From a checkpoint of a small image classifier: arch resnet, 295000 training examples.
Rows from block 10 of a small image classifier, named by matrix and row number. Rows with one number belong to one channel. Each number is 500 + 25 x the weight over its row's rms, rounded and kept within 0 to 999. All counts start at 0. Numbers have three digits each.
After each channel's rows are labels from the 100 images, of 14848, where the channel reaches its highest value: "strongest on" is what is common among them. Only what is clearly more common there than usual is listed. The data: histories of elementary cellular automata, time running down.
# convs0: first 3x3 conv (model.blocks.10.convs.0.weight, 384x384x3x3, each kernel summed), inputs 192-255
# convs1: second 3x3 conv (model.blocks.10.convs.1.weight, 384x384x3x3, transposed, each kernel summed), outputs 192-255

convs0.184:506486525492512472514503504494460496483456502514502516484459516519548470489496489521487487540466512518500486501513511496490473490471496468514500454513513479513490576510495494486491498520496465
convs1.184:491510464494492486458484489486517594500459518459502537526442562503523489498504511525479527442511509519504504476484494487430484429498469497485512492482459470493514502537442481476482524550477444
strongest on: 110 turns on; 111 turns on

convs0.62:478520481477486456494512487500513512516500534488498546474508545479451485494466534533488465520516511528528522499545546513460497479507549497498503495469517518508502468486467501484476515487502543
convs1.62:538543471498521443529459550458513534511469494528488509511519492460501488498477469514473524536459476481549532478529514498483459457500498515497478519470482508538510501475475491491531438491536435
strongest on: 111 turns on

convs0.334:488480517561448489508497484506539498465523530523459544505521524462541461477482511486482547462511476510457539485506486467541506534468467492548546538508494498522526490495530513523483508474490485
convs1.334:467508532539437539506508546482495486469540512475517497506511478479526494504500529530492508481471492477464533496514518484510501546494506493477475516479494486529503497505489488555483510486520487
strongest on: 101 turns on; 010 turns on

convs0.81:524490501494501514497468503489503482504507513505526468459518482516495486497498506484464523524509472525497545448539526523492488486501471500475478524463542523480507503481444504503513513494532477
convs1.81:508524525508462491475502481491494521515499478488517504522490490494514478506509495519472483556518473543504493514507535523533509491507468499506513531480508519490496496450448499478538504512491501
strongest on: 000 turns on

convs0.363:515521464522491501541516522521480500469493504524508504499471491483473452468473479492489468518509513540495494509513527504484497457491463525506535457485532494555508487535500510509488469502547493
convs1.363:489458481499464500490461444509484490485454478494536499486513526467456461475499509528488490479509504492445496517476490542480525504437538547500512489497533496519516502481504519501483476558469482
strongest on: 111 turns on

convs0.109:525525477519503489477498504475501550514496494494472555516515540490491493473543487454528526510478523523498501435486481468482470522476516475506530562520474461519458510460505518518453507482492486
convs1.109:528488549524475487514505503500529512491503501502507532483499472506483476509502534485520494516479534516475542470448480487483512483530506470501484505460507513495504519443486505505507511474497519
strongest on: 101 turns on

convs0.248:438517495485498494495470489529482520538485512514468487506511509484468540548541513515486497518517505511498512506495504486477468503497483448517582477516495498442480497490525532470526486526548552
convs1.248:459502459487515493406493477456513544478503499530504497522462520522493530489490547457510489510508497499481485550498468495481505532484491484498492527496484542510502546465468492501465514476538452
strongest on: 111 turns on; 011 turns on; 100 turns on; 110 turns on

convs0.332:546496488510492472490471488507502487530478505524512482534488492508519486487500552467499523493505518520482540474449527468521431484487490520525496479458551481426523509513511552501507488545470507
convs1.332:509485505490536506538501462494495484519471498485506473515520486499484440526512492471496500446472546478512530488512496523507439475470510540484515503489502452518550463504478467510443493550489524
strongest on: large cells

convs0.335:489473488532517458516507482500497525472506499541491499491478471510492469501453488547518527511492514475521459465491504532490526475497563481510522489490515550514487499486493497481536485493502457
convs1.335:509459498503477479515485484512513496469490486508501511499516510522492473470487482500494474483485515490499474482467437533522467499469581481506516487461511525491514497514542478486499446508482440
strongest on: 100 turns on

convs0.106:486515512474498502498459494457513491494500516519518456552471569477500476543519564480536454557486499485462481491483471508505491497481521517495505468515462507519520459499545480482518478588486480
convs1.106:511519532454475511480480493506500531523486501501509476521484501457540490501571566440484504499490480486447475503543501526489471505505505547492452485455454497494485478536536498494527502493489537
strongest on: large cells

convs0.65:511460480506512495497497484510520494461505544450488529496513508483480534506476534547527482507488473460505503520467458509515499515527511515521465528519484485498482539496506491518479504509515496
convs1.65:465478495497497530436442499506531461463493520530504488488533467482476541489531496468499533480499497515510479542492495489464466506500481514512533461552517509513497480495510484516454518526515485
strongest on: 011 turns on; 101 turns on

convs0.16:495482494473497518496478472506549488498485543511527521549506507485548475494532515501542503455500504490518459494514519493516474492512481532513493484471451488484573487503495493472531530502478458
convs1.16:517483498501491529480473502505498494478489482475511489482530443446461497482537518475527520485450502507506433502482484469494500513519505520554441428511516472506486465521516481473539558499479512
strongest on: 100 turns on

convs0.365:497460532521484458521486503472494466517480442473490459508510472494530454520499567549494494496507488474533470534519504503503480517511480473482489527533542534510461528473502481495537442475494485
convs1.365:563504537478554527499468551486478483528491489497489516516469523499531497478507529513481487487513502510503428488443497509483495522546495480514484494495498508460547487492504463498486468516522491
strongest on: large cells

convs0.302:487511503497525503475506525500495471555505490517492469511496522502506520508482488461463439525510468500524502482502480552531506515519499502472494514524486500488479484519500487526483520518545478
convs1.302:507463521478484527518518509486487479511468488478450520516507542415492545489502465477476494533469509523483494496492498496487496558501482514527499506497491508467475461501481430492515548483557505
strongest on: 101 turns on; large cells

convs0.379:490523486472448561545479493520523454510544493491474510498417505468481516467483501498480471499505502494518514486491510500524484502549506484513477488490509494507485550496496502495512454532510519
convs1.379:524506517506490531506460471496508500511504463506496505488445482498480466531500476506477480481516503464487471502507491546488512570520460517525502493487507512499480496546507486495541436524522517
strongest on: 011 turns on; 101 turns on

convs0.46:488484548507461489512521471478505503486517513497513517541497505517494470472488521517539521498511500464475493506509517518499527514508550490499558507494523515509453490493558521536501471488453505
convs1.46:477467487511473461530513489424512509525511479522507526540507537469519488485480504471519490485558515508495478505485465520447490559532567462505493506473459517486535501488573519511491454483510500
strongest on: 010 turns on; 101 turns on; large cells

convs0.103:517528457500505497525494498494487493486525482487516471543517517464530509497458507504482502464508475513486472476481479469459519498517513506560503509500486562507462543436535482498499506501485518
convs1.103:500545507438497498484540489477465477492499518490483502498506495479478493491521502449521489454513503480517519496500506496522493513489528503495536488486493552501520582455490560500514490514559465
strongest on: 011 turns on

convs0.141:542540528505511525494492506549490480503488466525540522451509544536508490465487492525510523490503516506518481510508487459517505483500479523521469465507492494503531519504512467442484482471511525
convs1.141:515509509482457562516524501537528469474498470516556526520534479504516498522494486503490485489523519497493544513480513473501491495485521510484509480490491524498515491520483527523488530454527491
strongest on: 101 turns on

convs0.125:493538512509478520488486480512463521540501507501496554504491510514478527489472513472459486469476551473554480472521498482539536480478496500514495465504444516520541471487507480477452492466516470
convs1.125:471532497536493490505515557520470489516452496509509540501452519531478539484490522488455540484503529512489507520526469504546504466472460453505460480518509485503531486493493509511464508507495476
strongest on: 101 turns on

convs0.151:515526495486538478459487476497508477496505505503491464504504530524464545513502537518497490492509502514490522475539479465472474471451527549483489487505508546495479499451457502502490512549488464
convs1.151:515513480516501456522496505543506456493493490485511476515533498528494514513510502468477516504495499537494485468538506486518488528492486557510475522516448491504540476492523504493469521497471487
strongest on: large cells

convs0.284:522500496480480493499526512497413484524510493553531496506495446512483488516486527519474498512482486530444504493480488514548509488477552481495441521492516495457479488498521463476479502479469530
convs1.284:535517495506465502541507511504520512543484533516453500508498515519495490529501519477503493484528492492488520482468491518518502481485523499471531527441516484493519510498569491520490544476477507
strongest on: 101 turns on; 010 turns on; 111 turns on

convs0.117:497532506489493562488487536533466491516500505519510493499516547501509510503468487490513494465527478489497472502495460481543504536529485502506507453494516510476518462550545479503441523542477490
convs1.117:464511494473535456422500503486458493486483508525505508467536445447498517501485441490509505478519517469490455495495480507485474496501483474492482495475481521461475493504455451480456501494534524
strongest on: large cells; 000 turns on

convs0.341:497509490466487507475452473482492467510468504496509529491451528500512492512453503465504510479521519498508502484472489481508523505551517496521482471521516482489500461501486468554506460522489501
convs1.341:517487508508529506456474501531492429503512489505461525488507466491497506521473470494473546508512474495455538453491461594476481488489469513477510497544510463504494482503536509516466542570486489
strongest on: large cells; 101 turns on

convs0.219:481475524501438453494478523514482478523519518550422508501478463504441491522510524522493504517486497467496480510517504510505514493534500499509541520485513474501478524571512472494518468525487518
convs1.219:500491484461553461511522473461466535485566479471472498517538486496456476471500534518504458542486482524467514507521474503498559440524497503522489534537526524485443474535522464538574545514475443
strongest on: 011 turns on

convs0.130:509493510522510502476509479518529539502464541483525497492500501504522502514521515520507534486494471501508510513513479505472506510510502543482478492497523483525464516461471496524464533517493495
convs1.130:528470510544504516477487501518489491448514515510493517519480561552453499473478516494501482484491503523507499507530479529468475539520501471535490450489510482498460479484482490486505530468529542
strongest on: 111 turns on

convs0.189:545498483450510483495491534503514446438491470498495479506471498479480459509458521521504478520503503523524489492478517529510520470515532509469508528534501509499531528536484510517458504508495501
convs1.189:494481481518513475513518505461508500489477503563471495480476484481457493488494489517504512501495497489505530500530507496517527511517466486472533500500505481536546499526488488473438555530540465
strongest on: 111 turns on

convs0.198:495484504515526541491534507470463523495500500468476498501489473555497466515514499495475473550506466472506485499489511521511474473524527498516533476473514489484474484504493499565519496510491490
convs1.198:497442475491500487498505460473489508514535493511448486498445492467481485494520495517510533547482513549495547497484544511455480505519495535481481474522525494519485521501528541519544504554492520
strongest on: 100 turns on; 111 turns on; 001 turns on

convs0.258:473496517469488503531501498512479477488506525493509484489461500508486476482510527535515526493500450542486516561519526492556485498497489500544502482480482493481519510517505498488472461511523529
convs1.258:516501484469505533494493525526532504528558528531521473518494514561487512468549454514510526502485487490519520533466538494521496494518491517475518454506509459508543492509474446471467475518511528
strongest on: 111 turns on

convs0.330:490441511455475460477539474436496491504477484527518516472482475512482538542465509502463468459477485479488481503464475472524461492510500488507480504544499503510497516483457530518491526501488517
convs1.330:512468473502496480465529522473527503490469502496485526503500472470479533499484518549496527485489519524534456501516508506517506448479482487495561499499499505479493483518488465493482501437504507
strongest on: 111 turns on; 110 turns on; 011 turns on; 001 turns on

convs0.297:494512509516496535502536475480474550521499475483461540527476543505490524499470516483491518491525480470478504455539557508520458523516509496484506486503490500470479486527501528501496505507469524
convs1.297:517491486487489476492471487494477519468447460536506514530491514514491530458487486529443481490503493482503561521521510478523506516506502501507489530481453460490476547470500507478512511516478534
strongest on: 000 turns on

convs0.212:459457493499487499502489483470488530494496568488472499559484462531536500525509495508455458546463516516506488533530469497532507530518505481450465523478473517527474513495520563507513532469514502
convs1.212:519512493473529488514514470499512529498496501492483515466471506531488523461499501518514464513498478523495479513522504480527419562498513486484506519486494525521472493500538538508481533528504501
strongest on: 111 turns on

convs0.320:457470494494529524484483515541500503463547494520468528452479508523547516539531489514481525478477462484505536510492520510473498503442488443498490496512519487519489500518489472534489459486492570
convs1.320:475489477525528535478503524469483526491471502495540509495485494504523519488486494528435513489524506484506489476443471556485471508495499465491476538492458517520510506536499490516516499532486469
strongest on: large cells; 101 turns on

convs0.110:537539511492541460482489484508516480490500505491484499483479484513456482491463488508546505474480503505531486446473496518489471495459439476452501502484511479487536494507540540480507470495506485
convs1.110:511516510472496454489476463497479512551484509509445487485546460525502484495469494478484509515495471548497479496451475482493485500461458530476475495512497486529488545537523491524514536423459487
strongest on: 011 turns on

convs0.94:494512430532472531548493521488501485501504520495490466513528455502490524487533503538522503510498525525498538520484518516510539453517493499487494445480554495451506464516507510481520530482484533
convs1.94:486511510507510487484507482486490481501516515522510501486479492493510529511578539488502500509492495536482512502517541533466504477490532560533522489520519494480484502512497550504505504524521502
strongest on: 100 turns on; 111 turns on; large cells

convs0.90:521467508518468502499509495505507471511505506522475510521499449507482471498480477479503481530474502484488510463497508485484496477540525488458488564516488509515483530481557492521501540492476484
convs1.90:491484478467489489479484501492501513502486518442509499469533499544478480531437507501499507506489517575481557473528479488456526528559532512524496511522444493490462508518559506526501491471470452
strongest on: 011 turns on; 000 turns on

convs0.319:496497502505487502530491474466498511506540473494479480493504493494462528467468544485498519501498503490539452479478465471484492513532537497495484488503494493501466512507518522526546492487495526
convs1.319:566481516492523502507494504458498500482467515472483496496517483464552500511514524533463490508524508525498503490524505497469525443523525510496525487529519487496524521492554489514494512501506443
strongest on: 101 turns on; 010 turns on; large cells

convs0.87:519465510497477529526506508481515487542491506492504502498490503503520557523532502463466497538490474527484477506528507509490528513545469474471458486534493523490495515486552498460469530550491480
convs1.87:513496532478470474463501479451491516520468490515511544548495514519489503486535495505491495489505498511510472512472546501482513463480485488550500478508534502480518528506493503546469488523536512
strongest on: 010 turns on

convs0.262:472460510525501518472469499520504517494476505474443483497466509520477495484524519512472476526508503481537534495534503492508519526526500502503503446519452507524530458503462462501473511560517505
convs1.262:498491466488487484454499500474477488552506498470504479529465506515448502470504500482518513519522544493507496480461494470502509484491480485541437460536466476500472504482497526494490471465520486
strongest on: 100 turns on; 110 turns on; 001 turns on

convs0.19:496492478455522532455519483494527489503459497540515505477452470513502516505510503441486506483500491506471528477507495477512523515518473476484483476509473509516536502512520488481513476466517460
convs1.19:460493484500499494528472492493518508510436523513509521521505500478502494460520485518446492491520505481480492474481506508523476455513461494501516466506471446494494510488506526488523497490448542
strongest on: 000 turns on

convs0.4:513554539473500527489486518486514502458529513494512529489489474543508472468491512475490490507510439511522508523557496468454465474535444490459504499512457491456517501481504529460511472525506532
convs1.4:477498490491477507457474490558523478520520493498545457572509490468497506517484473531531492548529491514517496502507527482510477551498501471497529503487463553501490503497510474514513516482503506
strongest on: 100 turns on

convs0.303:474528495491476533483532502540501520512502498528503481423515500512422527501487467488519483529517504520513505487531526498500493483539489507526500486529516513508480463516524485503451495504482515
convs1.303:507494517530499467470511509497542502494538514473470496502509507494471488542534457549510519504496565512490480515504532503477520464493486512503495475512505444525529521504561528504518486494463483
strongest on: 100 turns on

convs0.44:501518530542535528489487480485520491486478482507531441517487495461481488501519502497474533435505483494492459482495483497521507488486484464506484488501520448504476429493482468508493442430466483
convs1.44:498528488517546496492501482517505485466522465515532497451549512474572512490469518497508527486515526493503470502481506512460483489482513498439529451468476476531543493480540506516528483501482464
strongest on: 101 turns on

convs0.6:517502541509546451477495502504487473488479484508518491487469458522437495490480452438518464498493475514504510509510485485496454472508566557449514504484515507503512458510499495485469531454505488
convs1.6:473466504470535476513559483501534494502481472492494509507522473495487499470560491559522468529526540487512478506503519530507457489477535481510530453467524487476471465501452482511502478504469500
strongest on: 100 turns on; 111 turns on; 110 turns on

convs0.14:486522488510492476494497522518502516513476505511547521479471516511453504514515520519487507460494514492547464548510486538481497458528479511488466524536511494494489482535440469465482486541470504
convs1.14:485489510482474494479533464495485476477508491491529476553475577473480502510489516453516502456482467504509471517483538497524511498512492459495475476534491509489558498507516479499505485521508476
strongest on: 001 turns on; 010 turns on; large cells

convs0.0:508508533514517444516485547511500510499527472513452527487499517501467545508459537520476485484545508486514538464527528479559483493491505488517508479493529501508525522515492507519448445504520483
convs1.0:506488536501488493496510498488527512512496466521497501520517526456492571527522506441536466528505497501486469467460553461534500461492489494555498496481512519531519520485527487552479473511505494
strongest on: 011 turns on; 001 turns on; 111 turns on; 110 turns on

convs0.58:501486503499519519501514522470485529519499508510457492503488531512502512529473480538504494518532506504505522529496509482546537502527488498554495524508520479491542474485500450475499505501528557
convs1.58:459492488515488519515501524498520531569484495564541471518518468477487503510531527490539507515542522525577477503519511472533512496514488530509521517507485521506499515495530515498543514492485514
strongest on: large cells

convs0.209:481517482510496501489471513528477473482490510491470493505516488514455474505540543518513520472497514455509503495509489488528494459479469498498476513466486510508510485499479512441489489517490494
convs1.209:510519487496499498493504521542522469516538520489517507496540523521478510498473502492492529515486476512499494544458473491503493528512470518521484464446535514478507521480540498497471529496464462
strongest on: 111 turns on

convs0.12:497507460514473489480487488507500456524503494490476502502410530497468504492506485510479496517511530520513530539517520471516552480497482487452473460434485497502531475494490523520515506551494492
convs1.12:473517482509481520470503490519506581523512505467551529478470526523500470482474500501505485464518500538483509531459531501491499471491534542527451493454475484491496484507458547511473502523477554
strongest on: 100 turns on; 001 turns on

convs0.195:461481480516507510491471512522501606495503499542507514530498530488488520491501507487472445511484490515503460497487480549487476541485445492484498510500538476528492528508491471487452526464480494
convs1.195:497516499475532485502455489520498497495477491519504501490486442451508521501467513494501464480491499465448522474464477501468483499488476536483502499474450513526529450474537477538512507504459452
strongest on: large cells

convs0.211:508551501482518524469481510504478532511500470525469509432475508554490511548500498484520476481494475527466513508473500514513513527537499476457506540510525454488480516511497502519480508522443488
convs1.211:475479467519586496466467488491489512495494484514530538512516486519508541521533502506502475514503513521502500466469510525515547518455535482494499497501558484551490506517478526471487506470499526
strongest on: 100 turns on; 110 turns on; 011 turns on

convs0.66:481489479507481494516511511491469559489491493507519519514480512497562542477522489496544523537481470525545506475505529446519545520505523523496549485496492530472470490493521489532505533468477503
convs1.66:493476480489476506488522489485511501486499482528459489483463463472465496478496478548486555510482474561511492521445514428495508491493510487499499494457490503483495480445517463501494520421452497
strongest on: 111 turns on

convs0.79:519528529480504477474530483486513510475500492504535460507502559485511498512490533498494521494499464495530536469520473492498454512495462506450462526529486491504483530465510502497484488522502522
convs1.79:512478516490505501472491481477537494439522470474527507482518529440495545466535453481510489503493460466496496503537484522490488451490519505482494484502467494511528518489501515515508501484491449
strongest on: 100 turns on; 011 turns on

convs0.170:505486536487495485524488513520469499525530491531447509509466473524464494522470509476489512491492472479517513516517533570490454488426515518513521479476483512512523493502517498470494527543441498
convs1.170:532477510489485517508488463481500497516558509557489476459510500520515492556472491508510464504510507489490523508536530541523493460483471483501514502489495475490527502527483516489481464502519464
strongest on: 011 turns on

convs0.154:476518504485465487469533456475474531520498508498515550506535492485506498482495461490502520497464476501501444555489454504483487517494499464478499459491490502536454506498491585537534479504488493
convs1.154:454516479488512491529490498519548498485480509501503514524528557512521483508505523481506512474492466500513475488456493469494468531506470539473509492506501493513497484527488541479456533514495491
strongest on: 100 turns on; 110 turns on; 000 turns on

convs0.350:508500532492496509483481516496482494479469518568530543508469486522494525509518468527459451501520507479524535518508463509495490502503547500548482466506494503499480508487478539475506564454481502
convs1.350:524497499463516500481461491514538512486493526519514518489492497515539535519522544465489499519483494482493491482510500495520493507522514468537549529506518558502502493474492529498511508501479495
strongest on: 010 turns on; 000 turns on; large cells

convs0.220:487568487514498464490512534456536496489558507468524467517512544478505542524527479528513536530507527554509519470496516520489539485493482510488486495497466494496527459482487438477529465566469469
convs1.220:483525485500472464480497487513541476526506507476540465524527475494525518505505515494492526523508500499524493503491476506505537520514459520520476456511538529490538528532533492504510520563510478
strongest on: 101 turns on; large cells

convs0.122:464490488520503491503541492487507477520485502491474491455521481543488445533526525467473506483523491514501514496513470512484510489493445460503496480501493511506496482480488477487525488481523478
convs1.122:509525508525536480463519517522500457497491480515490512499512504489483493471531534469480499506512506486478517534520491483468482499517479498499461487506472525528482489514499536486487462526521448
strongest on: 001 turns on

convs0.315:525503498475491515474495453533533483483503539577516553517469543481501483457485479476470471469490442485508471455511463490473491501489509480519474527502518489538493461494477522502503489483483491
convs1.315:463487463467510497483506521493479472447511497535498469519525495469482526467476473499500492493516486477468501519472502498499496505524536469495508534515489507492556528490475501496469479444516456
strongest on: 001 turns on

convs0.23:494532488481546494492486512464494504535491518507487485489516518472538507494548517483506516517494472510523459527505471485500518478484499501492492448523489472464480520494485487492502538445503554
convs1.23:483512507460539499533481491460503490525459495496479431506450473498438477489504479471476466454498507497509480513507472467494506503477492498535468463490476500491443504502491488468480466509474515
strongest on: 111 turns on

convs0.200:489488465485460484485478498476531470467514478533503525488494489525507503472527493509482479508510530502500477506522514470486506492501499479486499507530505503532538513517504508510495457463529443
convs1.200:512494464484447472475505483469506481512489490447494496491486483513516507495462491476452518464506478464534496504520456478515467488448490526519524503488500500524525477543524470522499496493488504
strongest on: 000 turns on; large cells

convs0.235:477489496477490485483520494508515532543504464484514542476449565482527497522505482489505541495504519532483489459513513509500509501512493498466482507478554482532502484520483536514553451486517532
convs1.235:492499496556494498496467498543489549495491502481488488483525490470491503467493486487515467511481451525521516552481523537481437530510488511519438545484511475509520536478517512481477558483501539
strongest on: 000 turns on

convs0.157:510510493525504507485544522521472497499457512501535484510504454485481502507491506492473479532522528486481467557532528480426518502501523515509529503463488484544542478472540533517511472491556516
convs1.157:552527532516506540521543500493491496491498510525490538456558485575496502490537528495469564520474501474495487588485505489473529468497516459497494510527499515505485519488494560487517483482465464
strongest on: 010 turns on

convs0.123:485503468491478508538509522538487480545509530513503492491488499483527486479502524515474478490480523472517517453495506502478496525482533525548437508479522516528475476475517512510494480548522500
convs1.123:496461518486457514522497483493516447469503485515487470478478513496467513492524506450513489482497497502508475521509517495490495503487448473518487499505513525511486516494481494504497495518541469
strongest on: 100 turns on

convs0.91:495500507498491516487524471516496531517464482534487500480501485528496517460539523487508454509512504537518496489500512547474488540502439507500503525532481493497546503503530469492501535514440506
convs1.91:483486469500522488464523482480530534508467474506508486498524485485503529491526458500523519526479485494535480486470549539484502566545540499512529457493508462490489476513500509543483518519473539
strongest on: 100 turns on

convs0.111:475498523482503481473515489466485527525472471528448493505463493508502510520518481486466492527523492519507491507515543529497540454469487497461529525506519479516472507497467530513480462503500523
convs1.111:505479446517504487474527510495508459521466480499512500484532505514476505474520535464478515472481517499474501521484483531518523443469504499475531455494492471508488479484479538525509505505489501
strongest on: 010 turns on; 100 turns on; 011 turns on; 110 turns on

convs0.150:495552533479526504513478492516544497481513496513539467470481526505499431497546494488539471465511467498499503484464494515507502526443497449506510536486517540526499481498481481468477523486496519
convs1.150:500496483469500511506515476540503463453543491532497442495503487508516465480486497531504532529485480491485504481493503492494514479485485508547506480502522512496497504528466459463448492501520511
strongest on: 110 turns on; 111 turns on; rule: rule 217

convs0.166:500511525498554517518493506470508502506507513455483469518467480502472518503493523541508486519519514496500502494540519488499476509517512546462507498449500479504472548508485587493523495548480521
convs1.166:518510529487485490521497461508484495478528504507495449513523524472471515526479538505491465540475511453503485517472473525515503474494492518495533473493513507520518518506455501484472503482476480
strongest on: 000 turns on; 001 turns on; rule: rule 27

convs0.310:493534479529498499467504514467468455498469471500520521493505441528508538488500530503514509523491521490532474478489463480525484551496492480481508451539503477496516471440536476587506526513505482
convs1.310:523504504480511521499443452491492483500526486478479525521531504479503486512472520473518530517481526494553462435495480537469499522500508530496487468485491513480482509534544467493515534549488522
strongest on: 001 turns on; 111 turns on; 110 turns on; 000 turns on

convs0.162:496482506525500540512522496510494487515455468518470492502498491521548484473469527487500478488516462498489512503475521510520489484506484524477482435530514512474465496508501494428485473457540500
convs1.162:461462481485450504475515499529503456503525507487504480515499471488501490475491503510517526516494506508477513478478533465517497460469481516476494519544508429519463454536485514476511555523491498
strongest on: 011 turns on

convs0.146:509490469509478470509456501487486523513493517513503517514516540489477502492456504510499505550511504493523513506512524502460557534516500469458507475473522528468554498545486462480506484481526486
convs1.146:501527483491487489518472545471467495541444502473510501510510531482504495465448471499482481518490509531521547522520517474521528528479498484466491508465521526481494500500466436488470548467469466
strongest on: 111 turns on

convs0.36:491475528522472496448496506525473515500481509521516527465478483482506499494509508483499489517499478507518498511480530537536535485540459534490447514522499473473478552505490474503531482482541517
convs1.36:486483467519484528488537512502539504516487536533512497479505450440506487509525498518485508458483478481488485509519488482504532527510499493492506491472501490499513496508468459485512495494521531
strongest on: 011 turns on; 111 turns on; rule: rule 207

convs0.27:444491496469497454458531514499511484485505517539504540468524500539530478487524495486470486481530472490501494463513505542518495532501453471460505438507523504451511517562501470491504470526501465
convs1.27:464502473504461479462519499500479465517467483540525553498462519508533496500505475484467483482510492528493514496489497520516498498546491485544509482506507553500456512507494494459472458519509528
strongest on: 011 turns on; 000 turns on; large cells